A small image classifier, trained from scratch: activation relu.
Rows from block 16, named by matrix and row number. Rows with one number belong to one channel. Each number is 200 + 30 x the weight over its row's rms, rounded and kept within 0 to 999. All counts start at 0. After the name is the row's rms in percent of the matrix's.
# conv1: bottleneck pointwise conv (model.blocks.17.conv1.weight, 64x224x1x1), inputs 0-24
# conv2: growth 3x3 conv (model.blocks.17.conv2.weight, 16x64x3x3, transposed), outputs 0-2, a 3x3 kernel for each
conv1.0,102,210,137,230,186,243,202,211,207,214,204,194,154,131,160,198,189,206,174,160,230,192,192,198,194,176
conv2.0,101,175,231,156,169,191,185,182,163,195,225,225,177,242,218,182,199,164,165,186,160,154,156,153,177,205,178,210
conv1.1,098,120,185,277,209,205,226,195,210,228,203,230,172,191,234,182,227,188,236,202,218,202,231,176,193,219
conv2.1,118,228,173,233,231,169,185,232,239,197,166,198,203,196,199,190,226,251,148,276,186,174,263,186,177,248,180,190
conv1.2,099,210,188,274,158,168,229,164,167,203,156,182,184,232,196,190,146,207,199,202,190,171,225,179,173,190
conv2.2,145,181,197,201,197,189,156,177,191,182,179,183,141,141,162,180,151,195,224,239,173,165,218,160,154,170,157,182
conv1.3,095,217,221,248,190,200,185,224,185,193,192,169,202,173,197,172,186,139,150,191,203,177,192,240,250,232
conv2.3,112,194,187,203,230,247,219,262,244,176,168,249,225,196,206,166,172,129,146,152,161,181,149,184,162,158,157,164
conv1.4,105,212,240,230,186,227,206,199,213,217,245,205,221,190,219,217,242,193,222,201,181,170,224,158,181,284
conv2.4,105,239,161,138,252,237,198,185,227,205,166,224,194,214,193,218,262,209,159,242,208,153,238,205,203,193,236,220
conv1.5,102,197,213,184,196,173,241,154,211,205,189,229,244,214,207,222,207,208,211,186,249,182,151,218,134,250
conv2.5,089,180,192,195,210,216,184,227,192,199,216,233,218,223,211,158,205,182,151,173,172,196,155,204,170,186,206,183
conv1.6,101,203,236,233,203,226,187,181,233,197,223,183,219,185,216,203,210,241,195,173,199,243,217,252,155,184
conv2.6,097,203,194,184,202,203,168,198,239,171,190,215,185,235,227,176,259,248,203,264,194,166,180,205,157,210,190,187
conv1.7,099,239,209,204,197,168,192,195,199,280,246,204,189,173,213,219,226,196,250,171,220,161,217,204,216,224
conv2.7,104,231,211,208,200,171,214,193,151,188,221,225,179,217,156,159,216,216,179,247,189,250,214,198,205,184,201,212
conv1.8,101,204,186,183,212,184,129,203,245,169,222,194,156,226,204,233,183,187,190,211,164,206,189,149,157,158
conv2.8,073,205,194,240,237,206,246,195,190,192,174,158,186,224,193,176,257,228,208,223,190,220,169,173,243,173,216,219
conv1.9,106,192,206,161,158,215,194,130,192,171,132,245,196,172,227,198,147,175,196,217,166,213,191,197,199,268
conv2.9,111,235,196,190,223,249,199,164,164,188,192,274,278,178,210,269,225,203,189,230,210,183,234,216,216,189,194,171
conv1.10,102,205,200,248,228,178,241,170,201,212,206,195,212,225,168,197,169,192,183,161,195,188,210,175,172,214
conv2.10,108,147,196,190,154,164,225,174,195,217,272,221,134,207,179,176,169,150,221,162,175,197,169,212,245,211,230,240
conv1.11,098,234,219,234,244,183,203,149,286,232,244,210,227,228,202,194,201,192,231,212,160,222,214,177,273,256
conv2.11,099,202,198,195,223,177,213,191,176,165,211,197,149,207,165,178,232,209,189,218,174,222,173,190,178,198,182,197
conv1.12,098,172,160,135,165,234,196,193,199,189,189,208,200,194,187,198,211,152,235,217,188,235,179,215,185,238
conv2.12,120,174,205,219,190,230,219,201,232,256,196,228,226,174,223,224,175,179,191,189,216,197,152,197,247,133,213,242
conv1.13,101,209,202,195,229,179,161,221,183,220,163,177,194,133,188,241,172,174,185,172,195,177,242,177,217,178
conv2.13,106,192,169,178,190,197,184,197,203,194,218,207,195,213,219,179,177,179,175,132,154,283,198,165,228,150,189,229
conv1.14,101,161,214,181,202,196,181,240,227,238,225,203,193,141,220,258,181,196,158,217,213,162,213,212,227,178
conv2.14,079,151,192,196,156,176,158,168,196,180,243,189,157,227,185,168,245,196,238,182,168,179,143,145,181,236,206,198
conv1.15,103,192,184,178,266,224,164,211,215,203,225,240,184,219,158,231,186,204,235,258,158,230,135,243,173,208
conv2.15,094,178,211,276,206,212,229,148,251,226,159,191,229,160,212,231,160,232,232,165,209,222,199,250,245,219,246,229
conv1.16,103,207,198,213,245,218,155,212,173,263,200,172,204,260,205,242,187,175,197,180,202,237,198,178,220,205
conv2.16,114,165,191,200,142,130,156,193,212,201,178,168,145,248,211,196,237,251,225,210,224,194,197,193,219,174,197,228
conv1.17,100,181,188,205,125,162,192,178,171,205,203,214,160,158,175,185,206,272,230,190,213,211,215,205,164,200
conv2.17,097,233,200,205,219,261,242,157,165,195,218,202,241,149,200,152,221,186,198,234,169,248,200,180,205,172,154,205
conv1.18,100,147,221,192,214,180,209,207,202,271,206,206,208,180,227,167,198,228,244,188,204,174,174,180,229,173
conv2.18,091,182,192,257,224,168,160,173,162,175,120,140,160,174,186,173,230,193,170,269,239,145,271,185,180,188,174,157
conv1.19,097,190,159,162,198,176,188,172,203,160,231,194,235,195,171,194,216,200,225,233,202,160,143,186,211,201
conv2.19,086,154,218,178,141,157,179,158,200,218,211,264,191,239,196,182,213,193,191,178,257,292,211,226,261,172,220,233
conv1.20,086,205,186,175,189,243,230,175,210,217,197,180,280,163,186,142,233,149,201,153,216,181,215,184,161,211
conv2.20,079,222,207,179,173,183,215,209,228,186,207,215,205,245,213,201,161,153,262,202,154,166,219,248,283,208,217,254
conv1.21,096,194,193,163,201,201,176,211,176,263,176,198,261,173,238,220,208,206,173,201,226,207,172,237,209,175
conv2.21,080,230,253,214,191,256,228,171,199,201,190,257,219,190,210,222,136,207,246,152,184,192,182,202,259,215,185,171
conv1.22,101,188,150,160,232,176,190,241,213,221,181,183,212,192,204,212,186,208,153,176,173,193,166,226,206,200
conv2.22,084,173,194,240,216,177,205,197,167,170,179,174,232,233,185,247,169,213,228,196,186,185,168,178,134,176,184,164
conv1.23,100,228,144,195,187,152,199,242,236,165,224,169,232,220,202,166,201,209,167,203,171,182,213,219,170,203
conv2.23,087,180,159,177,167,183,162,248,190,186,182,197,182,206,224,208,207,188,161,209,246,219,217,185,214,217,223,241
conv1.24,102,193,210,196,176,208,171,242,163,256,214,216,220,192,182,219,171,212,190,197,152,186,175,159,215,163
conv2.24,115,166,205,219,228,205,187,168,203,200,244,219,215,266,234,199,220,209,227,182,157,223,175,236,232,205,205,220
conv1.25,100,204,188,196,166,233,206,263,205,189,212,242,183,158,205,213,168,178,190,217,163,218,193,174,190,173
conv2.25,104,189,153,204,271,250,206,266,220,181,200,207,218,160,239,200,173,134,210,199,218,223,229,220,244,198,206,203
conv1.26,100,177,181,202,260,172,184,172,200,212,244,204,221,192,177,235,215,206,142,243,182,203,245,206,227,191
conv2.26,083,182,248,245,248,215,253,189,166,231,214,218,242,236,194,242,194,207,210,161,202,209,175,227,218,233,221,200
conv1.27,095,190,218,248,193,163,186,219,221,256,163,162,192,199,183,183,214,248,175,172,200,233,181,147,210,225
conv2.27,084,205,192,180,191,182,224,203,220,211,187,150,182,225,217,217,203,240,181,238,198,188,195,223,222,213,198,241
conv1.28,103,204,196,183,264,183,199,235,184,180,211,223,193,166,200,218,224,182,193,248,142,172,200,184,220,183
conv2.28,101,172,203,208,180,199,208,211,161,199,209,241,240,209,197,192,161,162,172,204,185,178,230,211,183,233,196,207
conv1.29,098,194,204,186,197,181,175,212,168,167,190,272,191,159,215,215,170,189,173,207,198,162,175,185,232,230
conv2.29,100,199,205,226,171,175,208,192,171,205,130,152,207,249,215,212,253,266,192,230,151,153,195,148,159,232,156,180
conv1.30,103,222,184,211,206,190,225,219,215,194,217,186,209,204,173,182,213,184,235,177,233,183,189,162,215,176
conv2.30,091,163,199,176,224,178,196,259,224,215,246,217,249,206,163,141,177,169,246,185,202,245,186,197,234,145,213,200
conv1.31,105,177,170,164,248,167,212,139,236,183,252,212,242,195,176,200,186,200,169,222,169,137,220,193,166,193
conv2.31,095,232,258,182,190,215,216,156,204,193,197,212,260,210,178,220,235,216,158,176,157,190,201,166,205,213,214,206
conv1.32,097,187,134,185,224,193,171,150,193,204,220,252,173,230,205,213,173,203,211,145,217,195,171,182,237,218
conv2.32,086,186,255,206,200,188,186,174,198,192,200,177,189,192,182,218,195,234,246,213,178,191,207,160,179,181,184,200
conv1.33,104,228,229,200,202,203,221,212,125,176,200,203,135,179,224,210,175,240,150,187,245,202,252,181,221,221
conv2.33,105,166,154,190,235,211,190,285,216,189,166,182,215,212,229,240,194,164,183,239,196,209,217,183,182,265,236,186
conv1.34,103,230,189,158,205,184,173,169,240,157,172,211,210,227,228,183,174,183,176,203,184,165,141,241,174,211
conv2.34,088,224,259,284,205,238,240,205,208,194,145,243,262,145,231,219,207,210,202,249,192,169,252,183,241,232,178,213
conv1.35,097,196,176,147,203,223,218,184,176,214,174,215,194,185,201,193,233,154,253,243,177,182,190,201,229,230
conv2.35,098,232,140,196,246,216,206,208,224,213,203,204,199,186,215,181,178,177,186,230,232,142,222,187,213,197,224,172
conv1.36,106,183,233,224,217,193,239,205,195,176,215,169,186,241,254,193,172,168,259,189,129,252,182,161,143,183
conv2.36,114,203,173,240,150,190,207,174,220,244,178,207,200,165,240,210,165,206,178,192,219,183,204,226,204,167,229,241
conv1.37,093,252,177,217,175,170,199,181,192,200,226,171,218,204,248,207,219,233,198,175,219,159,208,197,245,204
conv2.37,080,181,205,186,143,213,185,203,192,154,190,197,224,193,180,191,204,232,193,223,228,256,172,192,222,155,208,225
conv1.38,099,201,227,171,188,205,236,238,229,193,168,195,195,219,159,186,232,215,207,202,232,194,193,169,168,168
conv2.38,103,241,228,194,230,244,197,170,205,202,205,237,182,209,235,210,163,222,210,239,193,227,174,181,176,188,208,247
conv1.39,100,213,191,216,203,198,206,151,157,176,184,225,148,217,178,181,217,219,235,227,181,190,175,186,218,182
conv2.39,126,160,199,173,187,183,186,261,213,220,189,193,165,162,243,234,156,194,218,144,171,183,189,200,194,207,205,186
conv1.40,099,230,173,245,163,194,254,208,194,194,212,195,259,229,220,163,191,136,191,236,215,175,203,158,179,192
conv2.40,094,191,206,229,167,141,165,206,193,172,238,194,162,209,236,160,198,249,199,198,161,182,229,196,250,225,247,211
conv1.41,108,160,234,173,214,172,171,214,230,218,179,212,176,202,194,217,242,185,219,194,163,205,212,191,185,203
conv2.41,099,160,175,212,166,201,176,187,216,230,185,225,199,256,228,226,200,175,212,187,199,219,221,169,168,251,222,201
conv1.42,097,174,173,193,198,200,155,186,264,185,213,258,215,191,187,195,204,184,180,184,189,200,211,145,221,172
conv2.42,098,201,178,191,260,263,195,214,208,181,171,263,171,188,236,163,154,209,165,258,200,218,228,184,183,180,184,204
conv1.43,100,201,220,166,166,256,166,188,209,181,217,161,221,188,223,248,170,181,199,195,237,130,241,190,215,203
conv2.43,112,167,176,191,186,212,224,209,218,205,188,188,222,188,209,213,116,188,210,253,169,182,203,262,170,199,199,181
conv1.44,096,188,216,182,211,161,254,115,202,232,213,182,210,161,199,151,223,169,165,198,215,171,234,207,163,213
conv2.44,075,126,177,219,219,193,204,184,132,164,182,215,218,160,177,224,218,194,178,190,193,230,202,227,249,200,153,223
conv1.45,095,182,183,208,165,208,229,195,192,201,263,179,192,215,181,184,170,198,249,191,235,190,231,192,199,163
conv2.45,108,181,189,190,236,242,205,170,207,188,200,220,187,214,234,209,154,180,223,232,232,195,199,186,208,176,191,224
conv1.46,101,160,196,188,182,213,218,182,207,226,218,199,190,216,195,146,218,188,165,164,182,160,211,211,214,232
conv2.46,085,173,192,205,183,190,220,200,171,190,178,209,181,212,192,239,194,195,244,214,197,275,225,196,271,193,209,213
conv1.47,099,196,217,193,210,188,184,252,206,207,181,220,223,182,222,209,171,225,240,159,176,174,221,192,234,200
conv2.47,088,208,203,144,203,174,196,207,192,217,208,222,174,223,245,196,183,208,232,201,186,190,194,194,182,190,194,210
conv1.48,105,236,210,181,179,194,205,188,229,211,205,158,198,211,207,163,203,197,207,234,223,136,234,234,279,192
conv2.48,089,187,231,257,194,208,212,148,161,216,244,263,311,241,246,203,217,189,222,205,224,186,190,187,236,229,193,170
conv1.49,103,240,184,213,213,195,171,197,217,191,212,169,191,148,176,187,202,243,209,192,232,161,242,213,256,273
conv2.49,093,151,159,142,257,267,195,268,268,235,209,208,182,180,229,201,160,198,216,186,217,211,194,211,179,184,175,227
conv1.50,107,200,226,129,179,194,218,212,194,239,211,165,215,189,241,209,238,159,219,162,182,231,232,220,175,146
conv2.50,108,208,187,187,228,162,152,214,177,151,192,221,202,210,182,182,169,206,180,170,197,232,179,204,227,223,196,192
conv1.51,105,159,169,189,208,191,190,166,157,253,178,206,175,202,204,225,175,129,209,214,176,202,207,159,233,192
conv2.51,100,179,178,181,243,152,179,259,212,161,195,162,213,192,153,238,199,208,183,264,189,169,230,176,187,214,150,159
conv1.52,103,197,240,238,209,210,221,204,229,235,190,227,217,206,195,251,186,230,127,196,250,199,172,198,202,175
conv2.52,089,234,187,219,201,177,161,157,118,141,233,232,241,221,247,217,160,185,219,195,168,208,222,198,227,217,240,168
conv1.53,104,201,221,206,188,197,183,153,178,151,218,193,192,188,189,183,201,185,191,230,172,176,231,227,193,168
conv2.53,116,176,181,203,185,229,221,230,201,240,182,204,222,195,216,198,178,146,163,184,201,189,215,216,198,231,224,232
conv1.54,092,172,157,240,198,183,154,218,188,244,245,235,205,213,186,177,230,242,167,169,237,186,196,215,224,173
conv2.54,065,190,181,154,197,218,192,198,215,206,166,156,146,199,242,185,193,187,212,227,186,180,220,219,168,178,183,171
conv1.55,097,230,164,177,119,153,200,201,169,211,200,224,208,190,157,124,151,168,187,166,236,142,214,181,221,223
conv2.55,140,171,162,179,257,229,173,265,255,190,168,162,165,191,202,196,157,177,153,242,210,148,234,197,141,188,153,150
conv1.56,105,190,246,213,202,209,186,219,172,181,189,200,193,233,202,233,256,154,205,241,221,142,227,217,166,197
conv2.56,092,192,209,172,213,217,225,226,202,180,182,219,269,188,281,253,184,186,188,180,224,210,159,195,186,134,196,208
conv1.57,097,210,174,196,239,210,187,182,198,178,207,229,200,229,234,194,230,182,151,202,229,214,176,197,197,180
conv2.57,121,223,175,205,184,227,186,111,173,175,162,204,183,220,218,206,189,256,264,288,210,148,239,210,153,193,167,152
conv1.58,094,202,259,174,212,182,200,234,187,241,231,170,197,218,181,216,204,186,218,224,158,192,175,232,191,214
conv2.58,108,172,129,175,243,197,214,215,197,183,199,272,216,169,202,200,162,196,153,233,166,187,204,184,201,161,161,199
conv1.59,105,222,159,194,235,221,178,200,200,181,202,181,247,200,177,185,194,229,212,236,229,224,130,192,179,224
conv2.59,119,183,226,205,217,205,212,165,218,221,179,223,253,195,241,242,251,202,191,219,203,193,233,222,200,195,182,176
conv1.60,089,239,192,221,190,163,200,189,222,207,177,224,194,195,213,171,150,193,212,166,197,171,189,235,236,225
conv2.60,074,176,151,192,160,188,183,215,204,184,198,182,220,211,289,189,166,171,170,168,225,212,197,235,204,225,251,203
conv1.61,098,230,201,228,211,151,205,188,193,187,222,170,201,184,192,166,188,179,214,192,234,175,163,248,220,142
conv2.61,106,197,192,231,153,130,205,185,147,199,133,175,155,152,184,203,163,178,198,283,203,196,175,196,184,136,165,186
conv1.62,100,228,258,250,200,232,194,192,191,190,178,220,140,209,195,202,200,208,182,203,220,217,217,212,219,183
conv2.62,108,192,169,133,200,227,203,185,168,223,195,225,253,164,191,266,204,183,215,239,209,184,197,170,177,197,166,166
conv1.63,096,213,213,257,183,204,222,192,241,214,223,235,164,238,196,201,175,174,145,212,177,178,172,172,186,167
conv2.63,086,186,206,173,189,187,174,164,217,197,206,196,231,247,165,232,234,211,146,142,197,233,173,131,184,180,181,220